Weights of a small masked spectrogram model: 3.92M parameters, widths [40, 80, 160].
Rows from block 9, named by matrix and row number. Rows with one number belong to one channel. Each number is 128 + 24 x the weight over its row's rms, rounded and kept within 0 to 255. All counts start at 0. Numbers have three digits each. After the name is the row's rms in percent of the matrix's.
# convs0: expand pointwise conv (model.blocks.9.convs.0.weight, 480x80x1x1), inputs 0-79
# convs1: depthwise 5x5 conv (model.blocks.9.convs.1.weight, 480x1x5x5, trained with AdamW), a 5x5 kernel
# convs2: project pointwise conv (model.blocks.9.convs.2.weight, 80x480x1x1, transposed), outputs 0-79
convs0.281 097:119136099123118143149107097125130109107166104211069098139094105127135130139114108071128121134162096125151136144106113144110128108137115076079110124118157121127080128123136144133129162091112167123089110126120105147133123094133132130111109125
convs0.282 101:123129111124139135144154117099080154158141104165092134091125128101154136152104105161121119094122109169144110120167120148107095180127156145092114121083161115121128099145140086110115151134119160123138108141122142170161160136138135149185124102
convs0.283 134:138139052152149089130115116094140119136119138107095135164131177096137104143095108072120160128113110155169144115134107133149115172151088088157154120105150154152143148129148098093129113116124124138112108132109133157124158145097147116149132139
convs0.284 116:129163124099151083148101145136155135122152123124131152140136099126115143074107136117107154139143112133120136109137135108092160126138112114124145150106118106112130098113146067191099182162110115091105196137109150136094130108139140108134144108
convs0.286 090:146110077106085112131111153156161160129117107129135136103129117125083111122134124129129125171163163109083106113116152126104136154135122120122101096108123127137104127137125144080137142144083159147152139138120114065165158116165154165180117134
convs0.289 111:095119098152162139149147101106162125099129191130168105146146130111120109099130100161140110126115138114119160149163089071152102121147141119152167095133154126141126102121158101139074075120088155132115131138135164121123103116119137128144135139
convs0.290 087:097131146124143148072116144127107163156114121098078082135099179140125121120123138104147132107099174155098144152120159120168108109139089106115132149101150137158149116097113109134163108157147108133120105155169121126108108109130123148104079144
convs0.291 106:121116134127118102135118091127162101108125152165126100162138141127132116161161124163134082133102154105153174117098124185113116128167141156123134105134174166146111155135146144134149126107096159120124144143164138159137107087134139128140197111
convs0.292 088:134101085137148148096148102090144096123106149102116165144123088129169124111149113157117133129111138123140146100158077082167132103119091113140152105152122131141126105145168101166076129118132103117139143123114184119140151138110169100120107129
convs0.293 094:120136113138129116098131157115133128125120095147172171136119107115127113121144114117118089171126099102151097084166138150153124124193110140091116075117124115134116133119075095108150169108140120153093161092112161147134133100141137090137112134
convs0.294 100:104143099126135144135149098173123106119115113120158134134129117119166100157134170108135110140108102097083101124180120141142154148131117138105112138141132071142126120133140132080149149131101100153125180115181112138108118143169144084171128158
convs0.295 079:097139162149147146152121107131138096094154125105110146109154097116099095101141124129133120107148140134158169150161149096110144085140142140115149124174140131135183144117150149075102121121128166122151109120137172089090171124095115158111140137
convs0.296 111:111113190136138130126129141136129111138112135138115087126146107125137097131129123167112131162188157121161143128120150080107124120148129105151107155116166093093124117101186090115156144119086152115148137117119173117128141121175177112113110122
convs0.298 112:105157107108127149119170146130151181098078097137141097085143146101128150143179119147123122102153178127134119093116132103104142131155119111125122142096113080125165129129112097141148129150133162117130147110163139121179142109129142109082148152
convs0.300 142:131130130107133095127119175116134111118118176165147136140127160134145125126147136122096155139176127072152076136116104130114138093144159123116142142123126105122121123164123085105128119118104099171160140132098133119188118063114160159118150132
convs0.301 093:127098104149144165149069104135160117120147128123150122124109161143115152119115135110157167128136173106154074121145132133111154119117149148137121151134075147119137135146112128127154076139126094132104069086140127101102088156141130155148131086
convs0.302 081:102129113150096125140111118097159155104123086125136089134092156135131184164111151110145148117097151136117105129087143147100161112099130145127182161167126135131121136164129118134108165096113131133159141082141101142190106134102114130148133130
convs0.303 090:127081116105090102157176138154125106121106150124147110199115124116165133106112150142173148122126113124099148150122118156107099133125114153131137167113113171140146150156172135134166084117144103146096123116134139098119160093141156101144147122
convs0.304 087:122070126112120086129154134128170073114127107114167147131140105126175140130119170179114129126152154081097115097123157104119129142137172106097136124138130193152133125119139137176120149138095136098128139169144127148133132144117136118139135155
convs0.305 099:081168134110133127146142113128109110109150116183111135081158164081117170123160156131132109117124128129104113152139139147104138139113113145123093083093180068117138138151148120144146098137123151145119091099146109128157101138138107129099115159
convs0.307 104:132139134137157114119173109138167130117163162178128123141173148097116181157101137113138091114108138111156135068118109128160128098110128121129130123146109124105094086114115143141178158072155137137123117093119151139116145088137133102116138112
convs0.308 097:116127116163170133100134077123114108145133116154121144110151121138090119174089116132149132120133119115112161146113145159149156123117109137154160129116096128101132153134157131130131178164140127148130131047073155126150149100110092109131151165
convs0.309 108:126145101139119120140077098139133127164183174164167129160079136137126161123092132088131149109113107125137122111133144090121118133153148084132143143120112156078154082108098146150096125142118098100084131125103123158123125139128163115138128139
convs0.310 089:143126087145122127133107126127134134138108182135158155121130163117179139101111124125164095097164139139136124139148098141113129095171102109117131122147131135138114106118123171121082116090145145104130113155077095093059170149115138129131102108
convs0.312 099:114120111105105163118174159175124160106126168144109107142136136125094145126118097114135144154156115121169136139166121118097141097107099117064129105097099124123161132107155131132156152094116119162117107164122113107175140137096150108092141105
convs0.313 088:161156128167116145109137173108104141099130089077135125095115136108121096120165167161132124116145135136125141129132124073139128139058115119120139122129116129107120103126157098096144159172144155095170147140151083115141134093143125161125133125
convs0.314 125:094169122106133141119112145126111171112141149105144112091138151113073164083148148124135112116192119103155110132116127100126088112141128122134110103098156067110109131140164143190120130133128106140106113106124118143117116105177131156120121128
convs0.315 122:180095154120141129143124108100138185090106161181140105132154127152163137124134093166117088128092144115087156147103149139115130137132091130091136128167125127118164102121129078121120109115143163121140170128127131116136142102130128116119111177
convs0.316 088:132169070092114112138166129122148132153129183116128124166141116119147159103150123152120136157148134106119114133130102143105147115122136137128139147180147122124127149135129086148081105133135167093163096059105137146136150088110126102131161124
convs0.317 103:166169130106143117125162120103098113174142121107102108130132122133129132110153163151123129134108109120129078094119097098143141092198129142197149101134103095133114136146145117133069174102128110117132154135109127125120141139090146123115113126
convs0.318 092:136121084100121086114130125143119114115152152108106153099098159162112137185132167096153132125151115127069133068114133105114126149132094143161120113176083145136124140119137117141110141123113105143161106125145140147175133144121103138133171161
convs0.319 090:106132156091126143136113097137107132147086126110170109101166141147142115115198135160130142101114102083072127131152167095157119120142095116101160179102136123149156107120132135123100111138129107144130098123122088155101097110135129129131125160
convs0.320 090:111114167118164159150138091158116141151102171129100098159117133119181110111142116143117080131091131083135093138127133135145127118110114157152156156106145060105085131120148110133126165186121153126135108108115118105113143118138156121131126116
convs0.321 094:150066127109136123146100105139111101166158100117106150145099122144133100131126144128117162098160120140099091150119154120129120114171143118099106203087117101153097120100156170147164159119126113147113135132120111117139104117122137106121093092
convs0.322 139:123143128143156164084186122106143086089100127160130115131100106157123114147157114142126129116169103095122119136115135128135140167118159137080170101127119103122098168145136116139125131142149154157107129128139119132120126138122146082139124043
convs0.323 091:142135109133087073126133151137131134101103177105142125134143117111110133143128138122071103153093130165115114128130103148136129173137131160141133124139148120120083130146127137155100114107085119104093090164097151159141070147103117135161095163
convs0.325 099:159130149155171100117150130161151149096126127127109136153163135132170107116141143136125141112132118138125100093163131117116159163085124103136100094186116138190123194109127135132101130124079143160128103139124118166147151145118096115129111121
convs0.326 117:123124148141138146143115128157118147106159087145092103121121098154116060130116147127134138155151125125134115126160112094149166108148101126139138178149081135180126142119165108130099155148084142075151114114162127120143142151110160144148095107
convs0.327 091:095150124113108125159087158123115107105115149155119130125168124109109126140121110181119082120076138113120115134142133113085113135112139123132162117139161148115110095117089131113135155125083170142155191124144113127114127111184098171141140151
convs0.331 092:154128080122128177132137145114089147132142166147117153127107103122133108110141104116099167132137136168135102163158101138144129132150144121155174171106161106131140127109147109118112147200098107100143089098108125130121153183139131157129123128
convs0.332 094:136137139125126132141110155117079129105111105154114105086123143125103126137164093113113160160102141152152118156088093132101140123153131084167151169153163107150146121159145144128097096161110148118137106153117149155084113175131151149158099105
convs0.333 115:084109155112110111109099205132128084127117146155121113138151146115135137185127145109144146123109122134106074111141091107117157129113158122102148120113152095133134131111116080125149102117127092151150139095079154128157137105117153096146151131
convs0.335 095:087094088117124129145135095114118099139121117132142147125094147129136128102136165114148110147117123099094095109146111161150112086130126125102084091177152103100160129140117099132145151108137083200121131156142144130155097100157094134126119142
convs0.336 095:144132135126103158164109168123115136114114148123156151097111110157170115142148109155079119170097126084112074112170116143172133084142136145103155117152136105129156140140087126141136156155100120130126154085117117112132107113110172127108129162
convs0.337 100:117133098135096163117136176155157126106100173163133082091145136141146148170091122152119136143102127122120115140111145125075105120133139125101148136106137126113150115139120127157167147137078132115149153140140173140162130089153108096179158127
convs0.338 106:134110120135137142134092125159185140108146143142127131097112094113131120162143136169101161147165162082152131117105139115156164116133084155142126135154139108086128132134137131160124111177115150150123115060134148127111132126142115105111067158
convs0.339 091:124092135148134098115167143116142148107129142109132136121100133152138125111122134116129127129141119160101157134141162151127106138193109158110157110120097162146118124145110145096142052139087076109152154106168163094162157117144132090130146115
convs0.340 116:103143102115147118160122137122142103121140129174098111170133153076104128083137127129149137132128135108124144153119119122126131103173124147113139126120187120169115149103140141136164144083101179132087088174130108166161103093133133129126097141
convs0.341 095:110129115102098138157120172120130089122135105105095116141128147178122165061140128094153144130179152146115090135116138100122081126095110097164102122124114156101157172128104147174115109143123105095122142117123138153103134122120133121136119093
convs0.343 096:099158116122137121107126134148141098136137165144156096125115121093152125163156151152120134148146151078119149129152139122107117110129121138098169139093111124100066127172142150161157152117144135135129157130129112100148154109164173076072109125
convs0.345 129:124097133125099083133134110184102118123179149137117110167142141105114126138107121142131152162135156136141116154146162114130149088147138100120095108162139140134132143129130102115051148127111135065109124138150131091132160121157112149100097101
convs0.346 089:108135170146145162140141118150118199166129163161122128140094138111136131119138119120107153163119154054163115112143126135145130085135139116121140159121123097102107119113130101134155160127106168166152142128107124126111191104137137146138152148
convs0.347 115:116145146123160148100126076178126163079146114169140152108155166145113172114166130133118108096161116143120125126159120168130141087131082162091107136127125100130128107152146143134128107089153150125083102102141134141163116115135119109122136107
convs0.348 097:086119099125160147126155100122176121119123217109124102138137112078116121132122118119129141118109108111102142139151121100159116148131118135153183090131159118146134147122141115125064106124105163124109122133149169148133149114118132166107156141
convs0.350 088:123158127161114159134146114115118125137184171133114106163111145095124120130122142104122110098140158117158128133140164104150179118153150160149097121154114088156154158119160138093119116117142104113123098189142164111105152122090146120156158102
convs0.351 109:135082130134114116106129118125105107143140164153127056123091157128091150107143121134122177119085107106120160131121115155125130109146107106093121129087135168107081137114071146133124115152135182105126125103127139115133107132110139084105111100
convs0.353 097:125132151122080088129126137148155141136133109156143130134142113118124143158138147128176176142163174146176155131096104097078115133117125111149092120153112136109123118129159106147101123151139087176122114138132143090123142172140126187160133118
convs0.354 102:091149115108115119120091170182096118117144151149162131135152093153138116151118129144150124103108103175079081098146143139092139171107135142105133155104136134110161127122164075160152159123096148134134149149158128131142137148133130138135166143
convs0.355 120:130092144145099060138107146089105124129122106139116163104107122138120143154115142156146095103109100144164131146103134144127152122105120149074104147111093129103123103098126185121194141117102100125125143116145117098122094135159140166145116118
convs0.356 116:103103085140162139115112076134165107113099175124141109134117102078126114106142103121144135106125151107098117131153125100147141141135145132168165070149140131158134138133139099151061127142114157116117109155141183131129141121100112136122168133
convs0.358 112:121152190154139126140126173158149090123192109117144078096152109167145133135131147122098140117169143114144113149147096102103142127142107116122139161144124153098115130114160079116141111131133080110114144119130145168130144136126135122138128072
convs0.359 122:122086159114113188132104106126144112093090150149093147114109103099150113112136161123121109136154130148104192142131118145131130131129097096136137133123077134125112155150145064133148153112105106098101115148120099136135110148173121160142099110
convs0.360 123:123123085114105171113086126117153147105107108119110098127128086141107127099116142124105156177140132154096120135102117114163124126088147175091135168092142136144123132130096150098107137123124140087128088161108096123120137102145136116147064151
convs0.361 102:122146124133189123106181131147143103167096171131105115108084124130100121159137138136102157129136148105138180112156145141134118127126130139089139154111105090115108132146111148149149093185092149144116154170125123110142164130138152142142104092
convs0.362 107:119142140077117145149119149135104131097128065101118101121144133107115101089168127149118121122173148117130145108118138087113108134130189143120120121162159091168125162127132127154159118097106119078113124196137115144105121145151123138122147122
convs0.363 113:106167103142159073114125102034114128114122128112164090121144087177140111083140109126118128117128137112105137124139138146123134118156149171161119135139126104101123113099126150122148126107139115147100111140150108107172123120120160146172146133
convs0.365 093:147122132151123139174147137085148135134134168146151126117135179160147121113156140093098117100066112168171119120115123147128129150147123155135147053123143124123110149147079141108115135118146126114138146144100161123109081160127145099152112124
convs1.281 094:130095119134134107169095135136130123125150130124103150097066117176111153123
convs1.282 099:119134115137105116092135081114140124120114093156100092157149123098102163160
convs1.283 096:101124117131133140125185115113111139190118123147122083141138114124081119138
convs1.284 094:110112088117123119109142128140099150144151125117171177119134107182155110109
convs1.286 108:119135083120140152132114123108107149072117148117117086151114134137083125092
convs1.289 140:131123133126128128125134128125127138246134135129121138126129124128126131127
convs1.290 103:111145117111107117101164111146118117077120110137102114126099139131126083074
convs1.291 100:143157107155106146129112087123131113155181131107158127128129104118088091103
convs1.292 101:145117087139152117158084123102134070144086127116128152141134128112096116141
convs1.293 115:130081096146108141112113132110129109134101134138112083101142144078088144111
convs1.294 107:127142091121109101149111160098139165099114132138168126107123109175086125131
convs1.295 097:079127158147143129126114166130149168144140097151109146111170131110155139158
convs1.296 098:144076168102136121108143124113136097156130124117092149144134154101173122101
convs1.298 094:121093065138125130127188142095114110113099139119147148136109136129159118135
convs1.300 107:133112090115123132137096131125121128093130136125129171128107128129214113126
convs1.301 098:087089165121137162085118155122131139136136131113122095105117097097156151109
convs1.302 096:109155185139134110134172144103139150177135133119097112091135131114132141105
convs1.303 102:149138105117131078088117143109128110086131129137096078099117148123109130158
convs1.304 089:129159148159131153165156115157114118095140178161111094144135120159131145133
convs1.305 101:100078090103100112145160176124129136162123095142099119114142122145118132137
convs1.307 107:148112140147126113131136090134141160082103143125146093111115117083166168121
convs1.308 099:160119143140142140097131143121104069133151170148081123124151101126122097136
convs1.309 119:137114128136120139101078131118101096079115135135109096112126158108085159147
convs1.310 096:112119108156117108092104125122156115079076157137113094107140106125150109117
convs1.312 099:153138128116134096160184142107104123132138111109113088086128094119151123098
convs1.313 123:122118081147130141105106116140134124087158119109088070115120137142088131140
convs1.314 093:131123116131118117137192172139116106069087099143127117140135137123140109124
convs1.315 103:117091104088109112126107137096114117122112105097137126101125164160176155149
convs1.316 096:131097138173112138135156136140151156144112096133159102087141139108084101147
convs1.317 099:143150093132114148163146112138106150189104131136105123124121110079156148118
convs1.318 139:133151101147124125109090121118130134086120140115149076133135137121057141127
convs1.319 094:108114113145084100114111143113105118149097130095137136146170086159164136140
convs1.320 119:131122155120124114109128132136121092087109131142105069136113117092069129140
convs1.321 100:133114140126107134139156136134097084094081102112100099113100107120106087131
convs1.322 092:118117159129120136102161114125132094152091119116117164112104109106189101144
convs1.323 100:099136070100123105105075119127139095125124134139099123145151125105168125137
convs1.325 129:126110064125122143115121103122105085081100131141126091129122131114094114142
convs1.326 108:115108107136127155092107130120164089146114132174101099139145134089087134132
convs1.327 095:154119052158126128151128153151116098118102127125118102139105126112087121124
convs1.331 092:112120131155137080129103086086158082119147132156104102132129117111147120109
convs1.332 100:120138172108121119099145134126115063089086135141118091110130120134134152145
convs1.333 100:110135102170106142125123169128096137124177113145117125083151127143117082137
convs1.335 101:115144074137119131105082152139121144109139099126088136163128155097097131147
convs1.336 117:132123073120120141144083103122111121121148133130139073120129140142070145132
convs1.337 087:135154211161105104117135134099149134125115152128138135120126119110090115116
convs1.338 095:108111139099124116134141102137098164098140123089169145116121087174121151114
convs1.339 119:108102082093090117151086101112121124090131148150122104102128114127116094130
convs1.340 101:121151121127138132113074103106121138177173125128131079087113119139114137135
convs1.341 112:133118121083129125140105092132140129094075143119139120083149120139100081126
convs1.343 105:128132125144153115099138138124131137133091166124160117084158135142140070168
convs1.345 098:123124159113118143111142120097130106180115084097097177102102121127118126139
convs1.346 131:123117095111136119093070118117131090082133131130099097117127124094103107139
convs1.347 101:128137145156112089098143105133178132096092127133086104113121133095117159137
convs1.348 091:143125129136136125132171149151145137069188156130144122162138134152149142143
convs1.350 103:108102119157138093125178146145149113159141131131142168148145134154167165129
convs1.351 099:126141129100130140155116094118134153167118135135183102107155144180097130126
convs1.353 100:134162080141119116106090146136142099085156141118121083163131128116102138123
convs1.354 096:133171113140128134147106143117141138079096104123123074149153117127093165128
convs1.355 103:123130127134118123124101129118125166213131122125131190117129127108117126121
convs1.356 148:129128127136125137116116127134126127133121129123144242139122121121140125122
convs1.358 088:108154138100139130168140092095100133148094110146162157112103129170126118109
convs1.359 091:110136124130120141143082126119093079206115119115116146138119122110118115125
convs1.360 097:143148132107146139127167128120159161134105152161139166124118138155172156170
convs1.361 103:123156114075107125169115129133087161148127131094150127150136091100123152113
convs1.362 098:117119056131134136124152147127120128188119128138149114129122157091110159134
convs1.363 083:124122126114134124123145118102116100081195191123131143138126131135125098136
convs1.365 092:151143091091122114111105121103163143093101101106152095151160146127140159129
convs2.281 087:100135122138114135118070143111137104147121128107179123118086113134130120097135123133134096125097145104078171120170124093138145106103124142162169141135178179164160101134091148135148139135173107120091122153125099124141131098131137156113123147
convs2.282 094:108117119127082142114136116129135133131154110168091121118133138108113151139152168135082167076126152156125122099160132104153157143144156135155140099107130140155103161147150108120136154127168142153086109115134124149157187147068139135146128093
convs2.283 121:146149169105121138146138149123100115130117112130176119103127115149116161126131141160139088117089170120118133128119150093093109092153121146136090139139102092109130125151150178171122137126139090145156168147149116136110114070165126117094109084
convs2.284 112:154117128170140124107106142088086102129118124098120151108161110160128146157081101117117103166108100168181161138138111154116121107103109151121115152132142160110153141134151143118173118071121094114178107152148125122157119140150113123144120145
convs2.286 086:168156166135158157132109177143136144109131126096137126121152125101109126162140131133138120131129080115129143125141096117140103154165080130114138127117163135166099142174139121146147127155067159151118147109138147148184132127139110158152151180
convs2.289 125:136091139094111120122140108161131103160160104152120109120122134136122133157110101084137138142110158112174172122087125150123152128159141159079096169086138171096115158146136164118163140122144088119114127106089137120103145119120153141087132146
convs2.290 084:085123176127183131111142114127126146133083131120106092145116160149140105121145132150160102115179166156103144145132088115149136151133111117154108144116134084137128092087123089177188149124147102149150135132131120144145127106114140160125134109
convs2.291 105:131146105154199153123107133145090160114193148110136150106120129124141148122096103114134129152170136133144148141143162106103132156106120098162155138118118121110133087123160110126151134138132134113136099106070132144112159148068137112155099112
convs2.292 096:172129099095115108095127157128123119140119103126161158123109091128161135132117159133103141137137106148132148105130155109070119154109066120112096127150103100099119095166145105139115120140173075121139145078133128094126136165136152121123098151
convs2.293 082:155128140117131137120130136085136141065087089123142167116088124122160145177143154136146125142133114140149168121153104165135134141165122142073129110133140157129107115140101144084149168100129115148125115099093097104106122141154133075152129134
convs2.294 092:107162093135153120092133139145121113179081104118079173116115147159142127144118110125130136107139156144126096168120147129105104099110147123123168110112110133076118127140142154142147116151135141104123099118106106143082126097109095162097127069
convs2.295 077:176153119092126096130119142101162137137117109143121101142131159102157133162170091105125110125138107126147094153114081137166134155085160145140112141107177107142082123135138148127140066114130134115124116147165106128141115120182120123145095123
convs2.296 109:116152139117104138106148113150105175178098168072137142151149129094123120115161128123137137113125130113097173135095158115117073110125116141156140089125119073107154131099134135129079129105148115084127152104116093088125138121118141141115150118
convs2.298 098:128088154111127152149100111146162041133120131129145122130119109148140120166179140153115072115134098125137127153140152092127101113106075109112130131124131105113168094121114163103127141101129119135120159162162111145089125116158107133117130140
convs2.300 127:120123132125142148134132122099143119091119156187168090160113137107164089101122079113092121128160123116142097139139111106141144104153105112097104121153164105162112144149086096162141141128144140141135152098095132158107144138133181087116131114
convs2.301 084:175055120100128134136151127109111147145130112098154143140096178139123111118146134121094143106092165113118096137118143136082128160137139163136154140157096109101121081163106110136111116127141118143170113106140139128114179147110135085110102117
convs2.302 104:147128080108103165115162159103116133118129121109120160124153125117145119141099173129145122090142109130143161146154155108117086131162138119175121138139169159118187153103159191132127102120127154110123117141136114103094138159138168114102121108
convs2.303 097:140106099107139121148167174137148097138106154081125113164120059159143072094095167131130155124110120133109118109111126132149116121124135132129122139131109151142168167115181113106165111134095136132149103155154157132137173135101130127126133112
convs2.304 076:124095118150136099133129134074129170143133149094111119134111123118159177125179110123145137121132158143114175113117105152143096158111163141179139113137122148149113079148147128100104073088118148124111159143149177131152117114151153142130131127
convs2.305 105:133123094134169139100114141131126077132104123119115168128080118095110086144102118119143160188151111118151123119125140157140099070153151146166127141156122123131107129139124147128146153080123122162111131140091121113137129150096126113167134067
convs2.307 095:119135171122142132123115118104156137082152147177115118112120134093123159154138135119124076118118180115155142074088129133149148097101133160139097126090163098154146104124117161161136140113139146112127122147137116122168108088144148124163101089
convs2.308 096:136140146130171182090126122172156137131083118090096183106139121140094118164139135116124165108145096123132136133115081133161135161082167114145133131120157113090138101151157122129123109122162170154138104144143135105126167134126122146134103120
convs2.309 106:125106110141156153124127143127142137162157192136136104148116190144133123099118120123125143148122130111155135147165159112130122132179109075137133153111140146134146108101095116102102086138133087143160112088115138158143129079099176126114150132
convs2.310 088:175146137117136144153093095157140101129108134188142156128106095146120117154100129137127099082158112110135122139134116143090129088171111158094128125134135142090148093106151146149090162090143147137154122119121134107087181138124105129146099131
convs2.312 099:114178139152098129176144149146102120120086115107157127136099118113166137127138090121109144147166152122126133143179135136122118154079159161161128158137134075150081128110112152140099121122119119141087129128146103137158082134121142154117089111
convs2.313 100:118104134158132116145144167118142135143156146127106047128121150139121132100162148133124140124120125077100167153155165131133171115129137088104169096149115169144147128158138088124104103089113129107127111112117102120106146118089107128111171127
convs2.314 123:124119103139141139075138094154114098130120140111110084110138116108111154145134092188161112162159149112171139105123125110119132107138061113138097114148078095111113157113124110115135122117129136154155153132114171098138107124122131131150177152
convs2.315 134:087181127115099130151132115166136123095126118133157122127103095112146163162111133120145075129152149097194132126136138118130128081129145135109086162111164108142115094144095200139116136148112127104108130122139138124149104115130119141109159103
convs2.316 081:161095165144135140105151130111138139109118116122101101145106163103121128168135184105156109102148167112114077137138110102166137126114168128130138157099113144154121091165099155129145168154102124139107125123146076130159133099092134112111121162
convs2.317 086:127099114167101117114126150117143176101142122140104073108137131144112153158129127150090092113093131153122107141139166170113137166113095110078133149116145128151171128170096129079151124146092153126140113128170143161125129108157143140124146136
convs2.318 107:159101097148145122139133126139072075097121199125158121115164107148104165129176093123094126125110103118086125137160143144123136151154099146133113117091117127097084152127133124132119112136114150137136139147113135125167166124124124129114183115
convs2.319 071:135080146144192127124105163117189089151115122123147096150118119134161143161147141138105167118125141132127151145126099169090091164108145116111160103148135110128160097128170130125149110120135114159138147145129124113132098146127103156090133086
convs2.320 098:125114136127099106108178117170142143115095086128097127107124133110135146154123148168158111107139135133103129116074095135134109088135131131153140110133174142127089089109134176186185142163125127126133127111133108139151148151124085110108114109
convs2.321 101:131119160093134124125118140170094099122139094140144131150086124154161121146114109142144158123158117074060116158117099159119135081150151110098154119128108104107128106089130112124150165119151119085124129110114101102085136137143095150133156134
convs2.322 114:152150110158125117100185134145095109115123142146158133121164123152142115140121115155115086117061135172131120108144098124097103140129123154141126064087083140097110170127119152130106109133137119150147136156128127160139113125100126112103148084
convs2.323 095:180132099103129118121141121148144145142132094133147145084124143114150121140144096160098093141133093127140135161125127095101131111093137113183105123127149092167136099094114163134158105110148116135115104130169121089175083091114134134155105157
convs2.325 098:157166110173137125128126095124162111120166162135141084126148118098129100092092105119098129162145142110186149130179141130135162132124146106141114111155148139139130163073103130128076127132120142150137121108129142146112134152108119092080144107
convs2.326 125:124106125145128123120119143085142142107125089150150155096115117133111125120119120175130098158103104136189105103115105066090090095143130122153113159119142113114120075127133124143140149160137108171133152129169113131102166156150175144115124119
convs2.327 089:107130081147110135127128174112118156156092077144106138140084164146154144114128152138167109105102080105147107133119083129103073108171099150130140136126143117124124136099107139118128173108140130158139127131160083082129112119136143110145140137
convs2.331 075:132160108110105153138108144153141155130125089121136138107105100112134089104139084130121124163150171150161159130160098111114090165147142089148115137111176179119096144115140116135165091147090135147094127118138160121136141158113152133119158090
convs2.332 084:085145143143084168154102121118081131139128135119154117131141160129139141124115055111114170162154151105143096146129123186117142122135123118129148135131144150139166145166108137131114119134070160109145128123091167135082134128102117114156119139
convs2.333 109:122129173095093123150144131128116150137166131113150150135086135134127125116138124129103120127150128111157151105122075104087184152119094171172168136110106121128127158070137106159138124115139134126175130167143104122149153124132093166100136139
convs2.335 092:103150143134088086111127128131179127104129168122168106117142132114147125087119115157115102105185179127143082144139134088149156149120142120162128134113170139132140089094137114117167128148153121164114156177138128118126138135129126108096108159
convs2.336 099:123111104127119085143117124182109160109115122088154172118094097133152180168114162118139134129131084104171127119138126129111103124142159151110123105092099137113139084118132124116098131129089114099085094114125146092112146147094130107152122152
convs2.337 088:165138155144184158118162123113165138133139156132120123138159121106138112069144066126089133110104104100149128125140137104146123140085148104158131109163128122157090126138149110119094108120147189092144146109119145154123135125103139104099131149
convs2.338 098:108123138175121147137095151131136094136123141134144103164119106100195103138129098158126145140121145121144146155166111132068129125106093156109146128097116149144121177122135144179146139140139129110099161173137144146175157144146133123124171128
convs2.339 121:136089153106153079117149173122155183133121138113126119142111137142137112137126124119146164150107123167117145161146124151119126138188111136090156118113117211122122129137140126095146136117132087120150149128115167112115132122143078084147139114
convs2.340 124:141133193111130096144173161118097147126135113104138123107113111178177126168148146105098144110136127107114120152125077095172130148132139141135135135125125146124122140167165126154149101184133104091138127103151106134111128119146100117099105090
convs2.341 094:124159111060119132156097176168156166122152131124168096143076124116121142075132101109132132114127144159122137119113110083110103124111126153151120124104124102167129154102087124151108159112116148103110122123141120122179126086124119150130116131
convs2.343 100:141080130152113166139093125102158146143165145153149135124112108114107181085124104110117106115121112191127127099152118098107083125119125136118115134114143072149172147078106143128117143111145102155135131095157128120142169114133147101142110113
convs2.345 109:155108142153163143112140128139121140137085141121133149105145136132110137149143135120134155115119106118104123132133095185176130099087120127134144130132144139138113122139144166177194101160122085147166097105087112143164111158139098156176148142
convs2.346 136:112118157159150127090173110119085182125136117093115138130135124161082155124118089103155108105121140134136160128122138138113079133104145116172127104158140154145136118088122145154128108135165107096139093111116120136085120173116109131111131076
convs2.347 109:103083127136125097156150102148105158107151128131152119131126081130144135142139153118148092120104148121094122131087146131097159085137123145057095120112092099119111092152115145154117150167119131117122153143132113140125066128156120123079137104
convs2.348 115:138112143182125122152143130140150144112106144143145127102152095130117100090147102120122112088137123157137102137139105103162087154073153124161135088179132086150143111123138128149085104142071165152146087108136119161147138140131129116155130135
convs2.350 087:124092150122119149118161133134162119102086148101131109102149152123166149134097103152126156127073138173161128129127129123151100107115180089133098131136161138097153114093101139142145096146119137141122127140160102097083103138148145118079095143
convs2.351 108:080132155149140127112103135133158178154107126072114156124117106137150168126131106101132094144143145166176138114109130129106115116106126132141134123074167078159155096079153145132179119128146121099122147146169134117100139143135121139121121117
convs2.353 103:164087153102101198127138129098120118152105111165115131148135174119066112126159122156126161159133125113120147155123116118161126112163118138152115175108115104119065143112095143127103138112148145142112156154127104101156119134107148135122147123
convs2.354 103:115134141150126120100135112126122103143122182131091100114148101138128143127101129102095163139118134118077127133130127152091169175066146160110116110117117123106116117174156088133130147102086141118156127068120138153144123172161106113141128117
convs2.355 117:110178110100144169096096098137125141120157140135139102142133117131138116140141112107109116152127161132115110117105127142134140137188134096144149126110154134141120169182118106113088163105179126148148115129107147149100174126081154092091162122
convs2.356 112:113149127122145149115103083136121151114171148156155126107162154122129180098122136090076153142089154179102082112123142128131120146129124107152118136103125090132107126161114099163081117132140129130145114128127164121092163171130098117097125141
convs2.358 088:100161102149121163131127119120115131163120154133116098142162172106103089106078126103173185113096102139090148150162151187117105131159120101148123158129122140129138111128138137118103132102142129136138158099143130151093107141121099109106172126
convs2.359 112:148087166118095179169132122174121152086120152165150108131150103078168115140110156137125093097127143131142162131129143119096104133149112103134138143151124183152129148154132120131109157099160131114137115147127117131113148120103099177163108139
convs2.360 114:091106126115116130110111118122126138083115114121089054139118120151146171109083109133128125127144165135140088152079113156093117110131135120166145145116137062134127141089099123142129160104116133121126107109074108113146087111114124107140126140
convs2.361 093:154117149142132112113126156136122110081133094122141159102165145190106117148146151128131142133087089193106134111157120105134142115105103109101128148124143139117163105135125111082136120127108105167172141146165116167108121138162159100134112156
convs2.362 098:169158107180148129105161132162154119156122178151137146088078112102120149175099130095133174160109116102095128133146134118132126116174127135143122117112084161108106125158123125099141126109144150125119127111135152118138143130088151113090094115
convs2.363 110:156132117131172068139120090066094111129119115102122093111129148133143091129130112125136122088180145115128126155131102134107130168123118177119105117124167118138170116108120183140128114132123133168132117131156126101171133090101141115127159138
convs2.365 100:175162145126172111120103164111165110137094114129170147111123154084164123110115114108102118137147135153110117092123137117147091153154146106155165095101137125124101112109095142125131149102107060131155134125100143149090159122127131138168115148